config.yaml
arch: "efficientnet_v2"
model: "CTC image transcriber"
dataset: "analogue clock faces"
train_examples: 195000
image_size: 64
crop_scale_min: 1
horizontal_flip: false
translate: 0.06
tokenizer: "char"
vocab_size: 15
norm: "batchnorm"
hidden_act: "relu"
channel_attention: "se"
depths: [3, 3, 3]
kernel_size: 5
stem: "single"
expansion: 6
widths: [24, 48, 96]
init: "small_normal"
residual_init: "none"
optimizer: "normuon"
muon_scale: "match_rms_adamw"
learning_rate: 0.0016
momentum: 0.95
nesterov: true
orthogonalizer: "polar_express"
adamw_lr_other_params: 0.0014
gradient_centralization: true
max_steps: 6100
batch_size: 128
epochs: 4.0
lr_schedule: "wsd"
decay_fraction: 0.4
final_lr_fraction: 0.1
warmup_steps: 1220
weight_decay: 0.1
adamw_weight_decay_other_params: 0.01
Rows from block 4, named by matrix and row number. Each number is 500 + 25 x the weight over its row's rms, rounded and kept within 0 to 999. All counts start at 0. Numbers have three digits each. After the name is the row's rms in percent of the matrix's.
# convs0: expand 5x5 conv (model.blocks.4.convs.0.weight, 288x48x5x5), inputs 30-35, a 5x5 kernel for each
convs0.121 099:515516499494554495489493520514496530496492488508437508502502492450520540494495454496478478523499472497478486483470493490526514484515496536465501524482507522484480475469483523509483518509463502491498506523507531512466503488519501558491480493511521529492462512512507523505488514488472480469518509495510500476484480450499498508518515521524458478522565552484469491520538480531526484487455480537476510492481513531535502499516486503512544520485507509503491
convs0.122 100:453519498494490448507529477477495457542542515537481508538515508499463473467465495545523499487498482498483515548505496505511463496540520557476524571469488472512481535531500480510495565507488539520488485473528526466483517527526477497465456512451465476505568511505511515529549524521526479485528513492505497453479541564540505486528529555517517505455503475522504451505496441511497536528473550528490509472540508478489488497554482528522503520484503490473512
convs0.123 095:459506493508450475473488469466497473538496510472490511466474534518514543509462470519546525493510471537507507491507577475495505520504495508529495468493509513502530529460529509495475477484496476502510457476471540540481466492495528480449463506478461494494544500468495518533518506496491509571492506498462591486515561503527500519543510533531495483479534506475501480511522470462494469459472501495494501518491488531539534473546516556502519517492505502555534
convs0.124 102:510539458497533477503489501517495462550483486529511468506514465517496515459518514467484479510543516510527471567528538480485515530507528522498498487509504527498508539504469460489493506473474460498550488471484503537508522510470482491500477505451487494509497526497512513479516492472558449460543496474513527533469512483503509486499492488512499500506521522530555544514494517498536506528522492517553500516500511560530520492518530492506526486485522475546530
convs0.125 098:499523493509494534510511498471489471534474483467499522497462531501517502471535525492490527455487521512529493411502482509552461497500532494493481488529470568509536538492519486490508517530483466460509524499475496509444499484484469531508537520446498534487479415511548522475368493528499463471427504520493489499495483528450465541528537501480498504537493493518506533468464485496569513458511491507537486469480496515521503508489502497485508507491500522522538
convs0.126 095:463500508519537487496520503518460477494500510436475491501501507500501497481540513525473493531535534531524575518514526514540520484479535538486485490539553506500501504550464429466528503510486497501494544520535493578503498469495465500522512473483495512540499436475478495511467486479503512490522503531483568487511492525542513476489501502470487511486523538488526508586487473512533512493502531523469514520501494471458524537507468497563525506517566561511495
convs0.127 097:460497536541519420477478537537514503521493486486511517494540525528455474488521471506467493538529500540504505482495481478545489509490479484525517502552519454485487522515510519472466534508545519480485499511509531473475478484556451496492487498496490519503483502488509513557506468464509476508517504514483501509499480479527480490484518526510487510501521516506483547463491519479512502524500540534504509492529517505508511491552515512506498542528494466464504
convs0.128 102:512549508507505480474493485511518541524480553480509537492516466528519441491478485487524490510495494498479514476516490477506521496505483531486529563517498497486474499517481508498445473501509531570511494513500545547522494463493541519449481525538522481522507516472508481466519511474500507489586491508506470454532518540468474503547493476494510492509492515532518479487455529535477499491542541499521489589525498488516535452510494482475495489529535554495489
convs0.129 100:470566476497507477524471508505464508463492469484522518490478509537489516513460499498449510515499519507497514489475482481541495462492499522474457498455459583545479482433498542504476415495534528496465509519517498502478509510510510486461531536521488530509517572523487509481554484515518501522506481513517463474529557518482470506519522488473506504546477467491472524465495488492481485503512511493510474468499472460482499495506489507519492521496490537507498
convs0.130 098:486473491457524470518503496507535507464490465552512453500518526515454515513449454523479511493474517463500488534533485516502503530519525510507546500480512531521501503555524533485478549485567510480480477498485539481563510524502466523525463493483531475467518511484454469507530510499479461514469498518508511519536520525510487537469470475472506516501523455495512499504492512523483501475489508500514478491522469507496489528485451534530519487481482502492507
convs0.131 100:442486470479506449543498495496531477532488501483487533456522434471504483483522488502505482531515508498453517554504495487522489456466494501501485504527486500487485481496440449468483496485529506486564521476519521555525487501529496504532519493501507476459510464497499513505522487485568517498483512523549573526525524479514521531495505500507528557535486471498507474503467488479464545515499505498486495493509482515486489468492447464502486540514495509520479
convs0.132 096:472480503540524544526484532531497501504495549506478490479503509518509481486504504509474531505520487481534491469498526547516507540539505529492497492465472503498496475485511518508493475531513505515487501464514485503508504502464532498504542565537467486504500565478503474486455493482487484497476482548553522481532547533513518483502454484523502501469530473506504504476500515519586446449497496509473520510544501504527519528553494503484454526467470466480520
convs0.133 101:511521508506476530483531493440525446523507497513495459508519459480454503546509504487517518499527504542472466513522484502529523555497467566492501478502446492495495487445465514485460515544507520469543504501524483478483480538518496494510504490523489532511515518482492531538521465490558495490463529523475518483467493506501498478520558490571489500514451517528476492462487495507499468499551484502495500459475547515497458475491495500506478479477489479531538
convs0.134 100:496532502476497463508493529504476508492480504498520484492517551548466525490565491475491473539496487456476481536506477510488483479483499496475509491473576540525544498520549538512471499484490510513535520463471481499494507502434444481523510523455456493502440515499516499433491483498527483493490485521492496438486522487557495509514496526495510535510513516494506478466479513502523525498527498503526493527510514522533518466499492504499503509491523549479530
convs0.135 099:494503521499506459528519468454498491505458472510480495483474507538467492464489497484484482467473487503501466510505480486560535510484473533510474463484509551524491507487513507460458511502502523495477492467505492438435465507446519494504540531483466499496471457494505528472468510537525473509569569551463523505508522544541474513500542494548512483543524511485519532515474510481477517485526524520582513525515557541482510522555545508495490512542472540541538
convs0.136 099:513476511479505509494473489523478518519511549496507533526494509515458475510467560508498480458507476464482518497477464491530499502522485542528479493465465461508490475488459490522527467529515509485522465537476446507470516504464543512505512472518476490519507472490501498511475523473494514494512467499473518527531556503454510513477490485537519472497517518531462521469513502482546489453495547526522524532505478510501541507521526528515511548512524495434472
convs0.137 102:447489486485520391477490497477510526522536502498472488508499469500489496488537510554500441564483506485492534539478487511515509495473512431500496497490532508497436474541511535502506531470484478490494435503517489542528524502581490518501520532485493522496493428481536511497473466532558490540475514490538491506554535478538510478499490457488522503491473483535460561509504519474504490536467513523553540523536518523476491507526516464478498538512559508473541
convs0.138 098:546528511484479513531501476482485507529493539507509503462479526479502531484527496525536464456492529555493513547506487496588470459466519569501543541543518529503492505483483485476516490479497504519504470480485518471461492495506440523490482520495536522501547503528493525461482535475523514447529510527491487479526531547454460497502516490469482473481506476478484489496476547494512548533497490535596483497507496520462492482518477504528516479484461528496497
convs0.139 098:505509531469528453527530443525473552515488493500543473534551578456474505513531514491489474538487497501488492487490505478464497524517472458492518535467551507532540497567504500488502491473493486504493512519498468528498499560498459520567534462471497507484488482509469511500466529418505497524547489527489506486533530500477504517524510466485507494455526484484465495461471490546496506509502547503467464535522507524506512517523521505489479514474427497483487
convs0.140 101:544528463500534464469499517518494514505478476508491525503473494517509525471491505474500489527487475504492522508481536529529486503520514502447485501518520506504475487485518524513513501496476475513484503480493505472504545519523486507446523537479524493540476465483549531523545480473530540526492502509495489468486493466546525509496481550506502521522502455465518546513488483481476516509500485519454546509460515496491549517518483526511479516517526521500487
convs0.141 100:479492501531532435464500495506496524469469478499554483490466542532488480490513484468496523531484468524528493460468510534486471461514508518514540550463512488495503506550509497492492544498506507445544506517503434500472527535494526459472505498512473471486482476511513524517475511509518530477494518480522532525505490464493542493519524436478527498530522498493489487516494494530476538537530513488477496519493519542553507496504544507536496489535530520504509
convs0.142 095:469467461481468524520481489467564494502504491512475515459493527474478530505524477502537512487504519507464487491511513456532489504531475471510463505508489490533504531533496476504461502482496515487560510529523532559490542488505499497547441474464518478451489514495495486560487471489502547510454532524502500444489534502516506468486479482544509536471476526522520500454484514433474525502480490518561487529487506535525510486490492536470498493515514523522481
convs0.143 098:507507485507513466530520537509450464497497521485487489480511529510502498531464498512470486477508497506474508482455502464483502484498500525477513522497514475496507505479497511508519455473505473449479480507470477534495522534502541443491527500507486517523455576558534495537488505488486484527496549545500473459458468496509511479483462517539487529528457483477505533552495516489492524515497490514493528502500498520522524490518520513513504493465514508509529
convs0.144 102:513479525506498501511498468496460484471515528486482440472482510501484474480492504484493551493468454521485510479505493436488502524502437505500512494486523504510521524517528477470507464507514465400480504535500447464454521522522460492475494490497480538501556464471493556570517503480501520526489537511499468508520496530541473512515523514543539490474494526516503507480494526520528504493505510463508496500506494490501533508483495552500478510470524490491525
convs0.145 100:517530525490504480484474485502502492469496497537515501474479528482463502470463484474447494494507509496474540515539497469489486529545488544500512501452521506487509501525524512523507523499535516512491517515492458421502493485486488541501485497488485513498502472469518496531498503485511453519502498503492466465501514481435459531512513478482509537530526461529519506588495488468494521490524539487496495485520546517459462501510529495504499511500491465487506
convs0.146 101:541482516478465505490444490498470548498495500507500488496552447485462516537486475529496479520506546533519519527544456425513515494487479488531530515503464496496512494499563491500509595520495503504509514499511468501483531521499489450555541484474515556496469479436443443534512484538532502538511498467479474507564541544541495503508473526499500496480509487534506467510486498468502504511478516498533501451526465517467479526487476513524551496481504499450478
convs0.147 099:485514473510508485544484492451443529488490506463483519522523458505511505514490489510500501483508524507491505453534531512510496506447492528522466475475541496537533546526496477496498526529533508504491505502512520504529510506484510505483503447534541490503476529505501490475471517486501496510468441550500512550488487491536508513511510501459485498453491485494522481523482478516522483488503547490570488494471499528519528520480476460516482460505514491505472
convs0.148 104:448508514499469486514509513485534531445457521472492475464486453429478497475505519507498537504519520497504509459526486486541495491478494497493502498506526534537496522503534529505488550551502527453416511452494490483507485491525512465501523517547508484541480593525486488486483469442479475479502485453432510490511492501438484515495504503462522515490501510496476502454512514541500497515489490473506540510522509456506488515486485501500525477492517505479505
convs0.149 099:539489451486545470454474509554516478527539531522514500457534534526530522506542521472480496525503497474506537500511515541497465526529541468481464458475478490519516497501540517520520450502525497519512496497470512459474482456452547492517545577535527482488525526514472537522563509473493462479480480538486521477478507498530461478487472523487512477495462471540548506444511559516519481488480485465442470472492472467486478494460451507478472525441532504506510
convs0.150 099:500490547511510536512531466542488503498490499534497530458486486464489461526504544522505524526506499529512466537455514515439531475511501477540520510487452531513485494518528486487479458518489476485514553498521478495513457500491485482539528501485483503511472508491505472475489518516470491525547488486498492479509499475484464494546505485487479513526496524496542510583542507532519493470496491517522491522470545520497501484528502500510513529494513511496481
convs0.151 101:534541526458502511563548506481472504478510456485480493545518489516503505511506525481498535496501472536505456498512490503493521506492479483494508538535486515550507490486453523480484474500495501493502529487484453545489489505447518494470506530502468477469540498521527542517532518512532509489547528493476477481471504527523502498500504522577529516538472496493501508451483489523517542513517500500505531522533504499502504575518525496491555564465473483459481
convs0.152 100:544504510475561499506481466515530528490509501552479477529527507476521501516554504484492519524524512540526452477484518445464505492499457523503497517514561558514507480466478531497480512518454467453524475473471487519509503529483516516495490449511525474467460480482472534504466458519534533463479551524549500511483516501510463498529525480503526537520511536465478511473455473491546488531508507478481522544507472518522476516513492469531490526424531474512507
convs0.153 099:477471489508544471448452520525535535489454458465496461446466514567517513519509490500461469451543491505497487501517479546516524494505518509490519503526496502445501472522497508488507526515518476502510492485478514557584503495521492528485512489490463520531477500481512572503474483482497434502543476466432524512525517460479512487517501470530503531542527459505532502528480500511498508521539493493522510518511518446518537500511474486464431492531516481487508
convs0.154 099:496515542502500532491503501489512470505489504461471481484488495480473509531524500508539504513537486482509495491488480478482499524525492538540530471469459509513519519491487486529528493512496490472529501522484477498456497515535526528457468472568522483509497546493477510544402474492540500490508482548523521466517492507491503541493497449506496496496497511527531509488478506485496548517545531496521488556499500506480497486506540507525506506486492513494511
convs0.155 100:495475508485473500485498523553527519484488462498512535539470533491495533519483478482506489477523516458462480517486521512522483536509480490491504520453483496511529542502497500534530507488458471482470483508479503482507515521510485512509531553508484448529540496520499502466484523530466499496423543536534519538496527513522528485511477529505471472468541471453498530450528484497528470513490486456449507506507496487499500501455554501551521481446502534486486
convs0.156 100:489530547514488468478522491511525497462501522535513473475520483482467481478513514550536498520538505510466562519506535499490505501496523484502535498508491482516531501487498507539505472491520517531491490487486542487446491465503504532518492524479510490535556524520476495519473505516521479539467507487475529524505471505445504524520549522541551504503533528513458464453494485473536483512502479483463477510499558510527520535540510495459513513451525508512482
convs0.157 100:491482497520501477488516490529499491492432453514487517502399507500482516516496516507515463481500515487501465526517532518494478504485504464505507525487540503519539528500521527508476475526460505527475514521446493499552566488502512499485482478519535497494482510486494498498492460494518504482467475532526520518503474502499543517495530499512515522536524494474526513530495460492474502510488508514475528510532476573522512575491527506476503503464534479444532
convs0.158 100:487523508476506442469497528477484516550551500529478493536500512486495471499499495487498489496516477492497517467477475563529487504546535542508499536530467481493474503499527485454479539490495473478535536498493529511507491461524511528528507465500499494460468474496475498450545516492508481538514450484527482491506506496518490504513517504465495501522505513532504510501511493555485476532485496533479504521563530474531512521531431519487484489442530475451493
convs0.159 097:455502531511523440463484487482511529501512507472524558491520468507508493490463480502472531552504494518513517535477446491515504508499540487507545544495496520507521474538522509519500448515534513519477488522517482480489495556545440499521518477540462502532476493520518477545466512513477495465454474515502522541515503481509509500497495483459512520504545507494514556535498501530497519510501518480497501538548530483504475517554501541496507482462464524511471
convs0.160 105:510477508513512523514517493503490512499488473501458467480457495483484490516512523478472520538489484500497524444545493486456500510498504559524490539504502525520533495457546510526531511505467538516467496509513474503511466497472525479514538484490469505524445456501490499496504539497524528500493480513558523488488464471542496476454514509484494489513473440472526530486485523564526529495480565498510536551547518536541530491458493503502517437500514493466500
convs0.161 100:524485484513497491464483510517514495479512519476446492480496463431454474483511547529510518512512539478459515491490468487551521527523496551560507534499498492467493543512496474491504484478433482495504483480466471505506504501457495489515511477497478505524524491535480511483517472542489497471467512549524461505538536526472488544517448520516534513490595466493527528526526480517494544495473500517468484515478551520537507516536561471474519482498512473483479